config.yaml
arch: "tc_resnet"
model: "audio frame classifier"
dataset: "short pieces for a synthesised band: melody, chords, bass and drums"
train_examples: 26041
gain_aug_db: 10
n_mels: 80
hop_length: 160
input: "log_mel"
spec_augment: false
win_length: 400
num_classes: 25
output_stride: 4
norm: "batchnorm"
hidden_act: "leaky_relu"
depths: [3, 6, 3]
kernel_size: 7
stem: "single"
widths: [128, 128, 128]
init: "kaiming_normal"
residual_init: "none"
optimizer: "soap"
beta2: 0.99
learning_rate: 0.0039
beta1: 0.9
shampoo_beta: 0.95
eps: 1e-08
precondition_frequency: 10
max_precond_dim: 1024
merge_dims: false
one_sided: true
adamw_lr_other_params: 0.0011
max_grad_norm: 5.0
ema_decay: 0.999
max_steps: 30500
batch_size: 128
epochs: 149.9
lr_schedule: "wsd"
decay_fraction: 0.3
final_lr_fraction: 0
warmup_steps: 910
weight_decay: 0.009
adamw_weight_decay_other_params: 0
Rows from block 6 of a small audio frame classifier, named by matrix and row number. Rows with one number belong to one channel. Each number is 128 + 24 x the weight over its row's rms, rounded and kept within 0 to 255. All counts start at 0. Numbers have three digits each.
After each channel's rows are labels from the 100 clips, of 14976, where the channel reaches its highest value: "lies over" is the class under the peak. Only what is clearly more common there than usual is listed. The data: short pieces for a synthesised band: melody, chords, bass and drums. In brackets: how many of the 100.
# convs0: first width-7 conv (model.blocks.6.convs.0.weight, 128x128x7, each kernel summed), inputs 0-127
# convs1: second width-7 conv (model.blocks.6.convs.1.weight, 128x128x7, transposed, each kernel summed), outputs 0-127

convs0.113:145133120079141143109089079121144139134170114105139078119139151112140136121122092161137148131086112132169125129118136136073119136117124177118114052114123164136122122119144178167104134170161106119126118129154097118138116128120121089094130115169134161130109117135131114150131120146115138149190158144149135114120113116148157141126114137148176108118112174133130146151139084174108143091144
convs1.113:114116092097112169126107112158088127119127129101148110146118109085077127149179105142137121116126155120151112107087129152112142126118123145103106096093133157119102130108141098121140081151131071163109130135121042111138132109124109124115078121141148126140110175095104115131158096088130126158122128097138114140122135136139133185099143123147131144100083139106114097143114167124129134104159
lies over: D# major chord (32); B major chord (30)

convs0.43:122103164118135075104116127129137065149128131195114133133122150146107156119155142120167082129150118131146059141161125111115113135154171136119120119083110083093122104154129109137114076090115089144121157174148114070120125159145122131107140117123136133123130118127138128145163129130095105110122095129151136105123071119134094142126140130144118128113116150182099087114128106147135122109135
convs1.43:119134133142104108110102147121128089111110111139145153125138144107099146121133117120136087140119122110109095114171170076135176105115083151114162129156116126118136118113153104093103142090102085111123145092143112125108122113072055151133117091127155119117084114120096096124108128145135099076105068126133127094121086086128144138128142107140168111143108119106151122121142168140139134135156
lies over: G# minor chord (75)

convs0.20:137109117153165143105162133134118111089127131109137165136154132127109158118134115102144198160158155130140096106085103094119100095123094106072138121144198140103116124129150157140142148152151139150145139139085125130120148102133161140112129129123139090132093122139132156149093147120111159149073118143146125110088143156148165126079157143088138154103144132156150123094130130137117160162113
convs1.20:107111142145136096147184149097146083140097131152145135113140100083142134148146107098107130113131124099147102112133117122146095141118086174116147113110093117135130138124102189169092111164132183138140099132149134134119155079142164117104116181125152082152151100089113127131096130130098108111102140113147134125113138189121119110080079122111134117118116153149116112116141138135129094124146
lies over: E minor chord (55); A major chord (40)

convs0.54:112121118126111171141064156094124116164103150124129155136117110158157167098115145149097158152134149104104116149108140153117164147181165098111190130132161117084146119114127139126089130150100138102097105157163120117137153105129150126111126132109145165105106146133132186124122160130165108116121166111110137101108076102140122104079150137092118105128107110113105154128107126110135102128112
convs1.54:092117097111116182135081115106104102162085145106121104103149111125119132135109100129095137111145134113127091119075129104121151153135102111131117093122098106112110116119133111110128131163125133123061093130163120079122110118114148129128088131121088131122121077097108104140103147142132107127129121105054174108153114203106140133127139131108141138116144137130137077112145124098128141106115
lies over: E minor chord (74)

convs0.81:105088133123099093106128110143111096180124115103108163102123159127092107139126134111148081115102141104188117138130126169137083120090155115145144168124153141108126082157125132120179155131157124151130125111137083135109128099152128134113118133114137108125106125114102212075128112114075138148117146122126160114112148119197133097100120121131124120102117137144137129135153088134128127131134
convs1.81:135145110114127112125135160151143083104131141177151133120165109122155186128134139131082110116136090138108083154151121117117105101167104098099108155104128135113122134112087148174125186139118141082074111117142127127112122148149124165090091152156086104143103089108145180096112117147148128141128119126116110129092133119126102119157172108158124111145113097114129131118120086132139128154160
lies over: E minor chord (83)

convs0.25:122109122113144141134121096136104109131122132109174112112176141103172123179139130137115143142120149141087179147142144119153123101123140171153115120175124163065191138145169137127140173135128160133181115132134096156141133131117141137119135116120113112141115148102141105142134137101127111107135123137130125136138151165084091140120133114149096106170089127161094106125123187130102067133117
convs1.25:135099101106121171126127071108080078122102093122111135134121116104126112152132102097095126111089120155111094098088116121097106143094093130133105104118100124159089092116116135083138112102095120103090125105105107141125094111139109080128119102132101099103145135109117120105127105138076107131141085112126117137106102081103115111096110115112102132097102155100144116091122114101087146132138
lies over: B minor chord (36); B major chord (30)

convs0.90:119159108115077136171152122111144123132105138080094124117126099130128116104167133125153167071116129121156197127131104097116107193123117118107110131143112151130139127126096107143139147161136113128136128153058143162131138101097127131136100128090114112123148129118173161140080129112135120116113091112104153129147148114159138133124137125124189139144107134131202104136128108136137147147103
convs1.90:098108109152122122120098112121131141076182144142127116097090137156142121114168137084132159124112136140163174145100138114109161186093143114117118135122152131131116129081093143134120143122126114080159125123129146158140120117102142089167125133100109154090168164144119156111141137125079131115089117137142134168148067142143140103111138072150100116135137111114178105138095104135120124130123
lies over: G# minor chord (76)

convs0.50:128089103146100120101123092126110092095117124123155107125102125160129151120109122126125117148112137147089121133104137114122125174100138110103148088142094148114175084173166077130125116110142123113129177073119106104117131137128154127161131137152110081116165105150132105161152132146129116081112138136134093150100112127100125189111073103144131100097117122172097125121103150109109123129161
convs1.50:148136145103167134170096116121142093103115106123120129122139125107138111132127109092094114107149122072117142127095182094146157111101135158113101137142140155182117139169130136141073140131109149142101123131090132123125111088139114118080100122159140094119135109127106131146127080126128155110104135140093108096107097101120103138098105089095113132061117102104120131123150151145086078113129
lies over: G# minor chord (25)

convs0.84:154079116101113126176123103116119064140094093150135136138142112135128124153124148175110125125114155138137209123135150163123180146147094123138162116087109122114157120136152200114141099117146108132133104097147130120151127102142092130125155144119134148142119115160122067106148153126148117128094107149114130133142118152130150137148139146133121116135095145127133157089147167077119122091108
convs1.84:140107095159128141129130124153075111110077101111119132123103129103108130087115125144106125103115087124109121120091117146072117115149116143102111118118124104091113130129127124128094123149084100101139109156122090140119100086134118129132126076099121142099147077117108089117093131136093121135115101113117153125153149141129163072150101129092095130093143140087104099100183143085115099151121
lies over: D# major chord (50)